config.yaml
n_mels: 64
win_length: 512
hidden_act: "relu"
init: "xavier_uniform"
residual_init: "none"
eps: 1e-10
batch_size: 128
Rows from block 4, named by matrix and row number. Rows with one number belong to one channel. Each number is 200 + 30 x the weight over its row's rms, rounded and kept within 0 to 999. All counts start at 0. After the name is the row's rms in percent of the matrix's.
# convs0: first 3x3 conv, stride 2 (model.blocks.4.convs.0.weight, 240x128x3x3), inputs 0-15, a 3x3 kernel for each
# convs1: second 3x3 conv (model.blocks.4.convs.1.weight, 240x240x3x3, transposed), outputs 0-15, a 3x3 kernel for each
convs0.106,106,212,218,177,209,240,210,185,203,193,174,214,226,200,170,182,168,187,166,219,203,155,209,194,204,175,215,212,202,201,181,163,204,156,163,205,230,201,211,196,189,167,147,220,192,193,245,234,264,195,230,204,261,233,249,201,201,224,230,222,221,177,199,187,230,230,177,191,218,203,212,247,184,214,210,226,240,205,243,178,160,190,204,222,193,215,236,204,227,221,215,213,225,208,136,198,182,206,236,243,189,213,186,195,205,198,199,210,213,169,207,232,192,176,218,177,206,186,187,232,248,186,203,170,215,220,205,175,203,214,255,196,236,231,233,239,177,164,188,245,214,210,205,145,156
convs0.107,087,215,212,206,163,197,219,227,198,213,207,211,227,200,189,247,201,210,191,234,161,193,176,220,185,240,202,218,202,214,242,132,183,155,199,170,158,209,233,183,233,211,212,211,155,130,197,203,215,199,182,205,216,206,214,201,193,175,186,208,195,215,222,248,188,187,232,142,184,240,160,162,202,206,193,227,216,211,200,199,203,211,226,201,186,262,222,181,220,227,174,178,214,216,156,195,216,207,197,186,227,185,203,186,185,209,213,239,149,221,243,215,189,198,223,167,211,251,166,209,224,228,201,183,224,172,187,213,204,215,167,178,237,235,235,171,219,204,216,139,131,207,189,223,217
convs0.108,088,167,110,167,205,191,98,180,191,110,190,171,150,203,165,186,212,179,162,239,192,283,171,220,180,217,234,221,223,138,247,268,137,141,234,162,217,204,134,179,183,184,167,231,218,162,230,206,227,239,163,208,253,198,225,244,225,219,253,184,211,234,193,181,191,167,148,236,127,155,224,143,185,224,189,180,222,232,230,227,237,243,141,169,164,217,195,202,187,201,242,187,192,212,218,171,220,221,189,210,176,220,141,219,236,201,247,211,182,217,201,188,187,173,201,175,164,181,200,193,199,209,203,203,191,186,275,193,201,214,188,194,118,216,192,170,179,177,187,171,166,118,241,168,190
convs0.109,094,194,188,181,223,228,215,208,215,206,204,199,193,208,186,174,184,192,216,191,182,173,176,200,183,223,201,194,188,178,198,198,206,179,190,191,167,184,179,218,216,203,191,158,147,234,203,196,229,207,205,193,202,169,171,182,176,197,262,189,196,244,193,234,209,152,187,262,256,244,229,217,203,121,144,121,192,184,203,254,256,271,144,171,141,205,198,181,256,254,239,160,206,175,201,217,221,162,206,211,197,216,199,158,177,185,164,200,208,179,189,191,184,196,186,191,200,196,192,201,201,177,176,205,186,170,182,167,175,190,214,204,207,142,182,186,205,176,155,240,249,211,194,200,183
convs0.110,103,184,188,177,198,209,179,209,205,184,226,188,192,216,221,273,195,210,210,178,234,206,186,208,206,215,235,171,202,161,203,197,186,182,217,233,213,151,194,169,188,195,164,256,223,174,253,189,228,195,202,169,247,225,222,202,208,172,244,217,190,236,212,189,217,160,169,204,145,210,206,184,234,181,228,234,170,211,224,159,200,198,190,195,195,168,191,163,187,238,197,190,241,247,219,208,249,201,177,146,212,151,188,236,191,239,230,176,230,149,249,221,221,170,196,206,167,213,187,189,200,193,162,247,214,173,271,217,260,281,175,185,186,220,184,219,221,215,253,201,201,250,193,204,234
convs0.111,093,202,223,231,207,204,191,182,186,183,203,193,150,207,206,225,203,203,190,191,144,156,181,193,196,160,199,155,231,245,196,218,214,162,210,217,155,174,191,157,203,228,185,221,185,184,212,212,218,193,175,144,195,202,177,214,208,250,232,187,196,210,199,218,168,163,171,235,224,233,210,208,207,159,220,246,200,234,244,188,200,214,222,227,246,188,176,179,194,183,200,213,235,215,222,199,190,186,194,195,225,214,181,216,201,228,240,172,194,178,202,189,197,185,205,187,210,191,208,175,148,239,229,252,205,194,183,166,235,212,195,194,240,200,181,200,177,234,229,197,213,227,193,206,199
convs0.112,102,206,222,229,209,204,211,191,196,199,226,189,155,189,175,190,169,184,168,143,212,209,188,237,239,208,175,166,212,215,223,177,216,248,198,180,160,215,216,208,176,213,185,249,288,324,250,239,263,235,199,256,251,251,277,205,203,207,182,191,235,163,212,205,249,199,199,191,133,86,195,191,225,192,178,200,215,171,212,215,221,204,201,156,153,208,224,237,210,166,128,242,163,220,212,178,218,189,213,210,203,207,209,216,232,241,208,216,213,201,204,243,197,195,192,173,210,197,191,183,184,207,203,242,214,185,184,201,193,223,213,188,149,199,187,226,210,228,227,198,163,173,227,226,232
convs0.113,097,192,194,222,197,192,178,210,195,220,211,127,212,206,207,163,198,181,205,160,161,197,206,200,158,171,186,206,174,203,229,241,177,185,164,174,203,252,206,139,194,233,228,200,180,221,219,197,207,221,227,213,231,216,229,195,229,248,146,236,227,163,170,199,193,164,160,214,246,223,173,197,210,237,204,197,184,179,193,182,163,210,217,136,145,218,158,156,183,206,208,203,223,207,209,150,207,207,190,189,207,300,256,240,233,213,222,146,182,161,201,214,228,195,231,183,205,231,244,216,208,212,171,205,183,122,215,135,306,169,208,182,186,176,237,185,155,204,183,219,183,207,223,249,200
convs0.114,100,208,122,123,206,140,108,206,148,147,204,196,228,200,160,113,187,209,148,167,252,263,210,188,98,177,207,116,195,174,212,211,130,58,209,129,166,198,181,226,215,172,179,207,213,182,147,149,142,203,213,184,167,126,136,202,225,211,198,184,213,224,151,164,205,167,197,184,181,234,196,204,218,214,212,193,209,214,188,204,192,162,190,165,215,219,185,183,194,193,183,171,213,152,213,216,224,234,189,178,196,205,173,197,215,183,213,191,215,213,185,191,180,233,274,210,171,208,210,201,220,210,183,178,134,215,240,161,168,155,211,208,96,226,202,171,226,182,205,198,249,189,207,176,185
convs0.115,101,198,209,209,182,197,210,201,215,199,158,263,202,229,228,169,149,209,208,238,186,231,186,151,194,237,182,233,240,229,224,221,193,193,238,246,223,189,164,181,204,235,212,159,184,191,234,216,241,194,194,225,227,204,226,165,224,218,223,230,215,160,242,226,145,209,207,223,189,227,187,210,222,184,191,229,216,150,183,191,192,197,202,212,170,130,146,174,240,216,193,211,180,197,205,202,198,177,190,172,227,211,205,265,215,166,282,212,168,220,213,201,217,188,237,204,147,234,191,201,223,187,200,211,266,178,194,265,166,222,216,209,202,275,130,239,152,162,221,195,189,207,162,183,216
convs0.116,123,194,188,183,154,179,172,205,191,184,198,177,192,216,194,211,184,223,209,234,211,217,188,203,187,182,203,178,174,203,204,106,198,197,165,206,157,160,188,209,192,209,219,212,211,211,252,231,283,215,203,250,222,214,255,209,199,217,231,218,262,204,200,215,177,182,223,191,219,189,205,192,193,198,186,199,190,181,198,180,180,213,198,184,199,242,262,247,211,215,214,207,208,222,201,213,214,276,242,258,216,241,214,217,257,235,206,234,212,192,185,184,220,185,197,208,207,206,205,258,195,214,216,230,161,165,185,197,215,235,189,186,233,206,236,224,205,194,211,187,186,172,163,223,197
convs1.106,107,234,221,195,314,206,194,182,180,211,224,154,195,163,161,230,191,183,213,238,194,220,183,174,163,203,211,196,221,194,169,198,198,77,203,155,199,226,201,223,224,183,246,220,199,245,188,207,200,198,213,193,195,203,179,194,161,197,169,131,172,193,170,195,224,155,187,184,110,142,194,177,191,242,227,243,239,211,260,222,252,240,213,220,255,193,180,226,212,206,238,194,217,210,245,199,198,222,210,169,217,220,184,208,205,211,218,172,182,218,210,170,217,201,225,177,180,234,199,218,188,182,266,257,215,203,232,224,212,199,218,159,200,207,178,177,211,228,191,204,226,218,231,235,201
convs1.107,100,235,182,179,135,179,208,213,192,210,193,214,236,233,171,180,205,231,216,218,182,187,271,227,183,214,217,201,170,182,210,211,221,220,199,190,213,196,187,216,185,150,197,192,175,187,177,197,211,199,216,200,181,214,186,178,194,179,204,214,199,158,149,181,193,199,186,303,312,237,212,233,200,166,223,195,196,186,184,223,221,224,206,204,177,201,228,198,231,225,200,181,179,181,137,211,211,168,189,221,225,230,197,149,166,155,198,216,193,194,192,206,191,167,227,199,223,198,231,227,211,123,63,130,202,218,213,222,188,203,145,107,182,197,180,205,198,179,184,239,227,235,199,178,211
convs1.108,094,215,208,164,214,205,185,243,196,147,198,190,216,218,177,216,201,245,187,177,195,189,239,220,207,203,185,195,195,201,182,205,170,173,223,217,203,200,180,199,239,171,219,221,148,202,144,138,183,79,28,161,95,103,134,247,244,221,291,300,236,234,268,214,186,191,169,189,190,167,201,175,184,206,210,229,181,195,208,181,221,191,188,191,201,207,231,201,196,229,193,197,161,168,155,191,195,176,232,219,202,180,227,237,198,215,228,159,221,210,207,212,220,235,206,231,160,119,216,204,220,217,200,213,229,259,250,170,181,180,199,301,188,218,271,242,167,136,193,191,157,189,193,184,198
convs1.109,096,197,220,181,235,188,184,261,191,207,199,201,206,174,168,161,209,211,191,222,208,191,203,155,173,231,243,236,229,231,241,227,172,204,201,127,161,204,211,186,153,182,224,211,187,192,212,198,208,241,257,239,198,206,192,198,233,221,190,189,197,192,211,213,184,211,184,189,219,151,171,164,174,190,198,208,172,195,191,198,199,184,200,196,224,201,201,167,201,150,192,196,188,177,164,182,190,213,223,173,191,209,157,215,187,209,239,202,185,173,204,178,137,213,244,211,229,189,204,198,213,225,202,213,180,168,180,188,229,202,190,191,230,221,205,219,161,186,169,269,213,144,206,222,171
convs1.110,107,197,213,200,197,213,200,263,211,205,189,188,199,187,186,216,206,266,199,195,213,189,251,251,244,163,170,143,229,231,214,207,184,187,207,139,161,205,157,190,245,151,198,212,94,183,184,169,164,179,168,192,170,147,133,207,226,209,183,210,157,179,207,204,202,247,236,240,224,253,222,235,224,179,216,198,164,206,202,197,179,216,180,154,218,194,224,197,218,198,199,184,168,186,221,186,175,204,218,208,178,199,181,184,219,226,204,217,179,196,184,192,196,217,225,221,234,178,230,204,238,212,215,203,219,174,207,174,157,180,184,137,145,197,162,234,232,213,176,174,231,205,179,335,185
convs1.111,102,185,158,171,197,219,175,200,256,175,200,204,213,179,231,222,189,234,187,217,250,214,214,263,267,228,231,223,212,194,186,202,182,210,208,308,240,210,247,230,171,191,210,194,210,173,214,197,208,224,207,230,206,226,219,201,247,206,212,271,211,190,183,180,232,252,247,224,202,200,227,227,194,202,235,167,229,250,209,223,187,183,196,153,157,191,186,173,167,161,170,206,189,210,196,201,196,229,192,176,199,240,219,218,224,156,169,222,214,210,195,181,231,199,196,190,209,228,209,247,227,255,261,187,211,225,210,197,230,221,185,194,217,204,147,186,207,181,172,218,146,166,215,223,193
convs1.112,106,205,170,197,153,218,178,185,223,177,195,211,176,216,237,205,208,222,195,228,195,215,207,176,179,186,183,200,183,169,181,169,153,90,176,232,254,189,220,207,165,192,153,222,213,209,201,185,188,185,178,183,183,192,196,194,205,198,204,236,185,189,206,198,188,192,188,220,215,193,158,173,206,193,197,179,170,214,167,159,192,156,194,201,170,199,224,167,211,245,230,230,208,208,207,187,208,197,191,203,191,201,212,204,208,196,201,169,161,203,191,193,209,206,185,213,184,199,211,180,201,193,60,178,211,192,192,183,211,191,205,291,199,196,206,198,203,183,229,174,195,169,188,251,218
convs1.113,104,167,236,198,185,261,172,166,246,170,210,187,174,185,203,172,230,218,218,193,190,194,142,69,158,180,196,179,160,185,207,209,221,198,210,215,158,186,172,171,228,222,185,158,137,202,198,198,188,208,206,171,209,191,186,216,211,205,209,204,217,237,248,209,216,177,212,189,170,160,202,220,193,172,195,176,155,173,190,200,163,200,175,199,180,183,188,177,182,189,179,161,202,162,177,186,199,199,233,221,184,225,165,167,194,178,194,236,187,194,194,216,212,227,200,202,157,177,191,183,217,233,197,186,215,59,179,181,171,193,180,232,217,172,185,183,171,201,166,208,226,171,208,251,213
convs1.114,087,233,216,204,231,199,245,205,225,213,216,150,171,235,196,210,205,230,220,192,201,208,218,233,194,192,221,208,236,197,172,240,211,246,203,198,203,210,170,198,225,139,171,233,171,205,111,97,129,92,149,143,73,63,110,264,254,219,313,223,266,242,271,192,207,197,204,208,249,204,220,177,232,187,150,211,221,172,216,208,216,177,195,184,180,226,192,159,237,227,172,208,212,193,187,177,200,170,223,243,247,223,212,225,226,219,237,247,235,201,201,208,238,226,155,240,198,193,243,241,232,189,180,164,224,253,208,168,181,192,137,151,124,217,261,181,212,180,219,226,171,221,226,222,182
convs1.115,097,210,210,234,222,198,206,195,245,193,200,186,224,231,183,208,180,183,258,172,216,171,152,198,153,216,221,190,199,174,237,257,202,195,207,168,265,191,197,224,273,208,184,145,154,219,163,189,193,150,156,156,187,184,157,205,162,213,226,175,231,179,175,220,212,195,208,247,253,229,229,200,198,171,170,232,171,158,174,206,187,220,198,188,197,201,219,214,206,221,208,149,230,215,122,180,198,186,221,157,191,201,182,193,198,210,211,213,213,211,182,214,212,200,210,193,200,161,212,242,216,168,227,133,212,213,234,212,173,175,173,137,188,136,148,179,139,215,171,271,223,192,215,138,241
convs1.116,104,204,189,173,216,196,224,210,227,170,183,207,170,190,209,191,189,194,166,207,238,203,234,209,243,184,184,199,227,231,253,203,161,239,191,187,186,196,185,245,179,196,237,197,187,222,171,170,181,179,175,197,184,174,189,221,209,206,213,242,206,219,200,213,175,176,194,171,135,157,198,194,213,184,182,204,188,201,235,182,219,180,198,230,218,192,212,207,191,225,193,207,206,223,187,185,202,167,191,214,216,219,218,217,198,181,222,242,221,183,181,202,187,200,244,176,203,184,203,190,209,194,124,171,192,178,229,184,193,179,206,204,168,198,188,186,209,254,268,171,167,213,198,254,199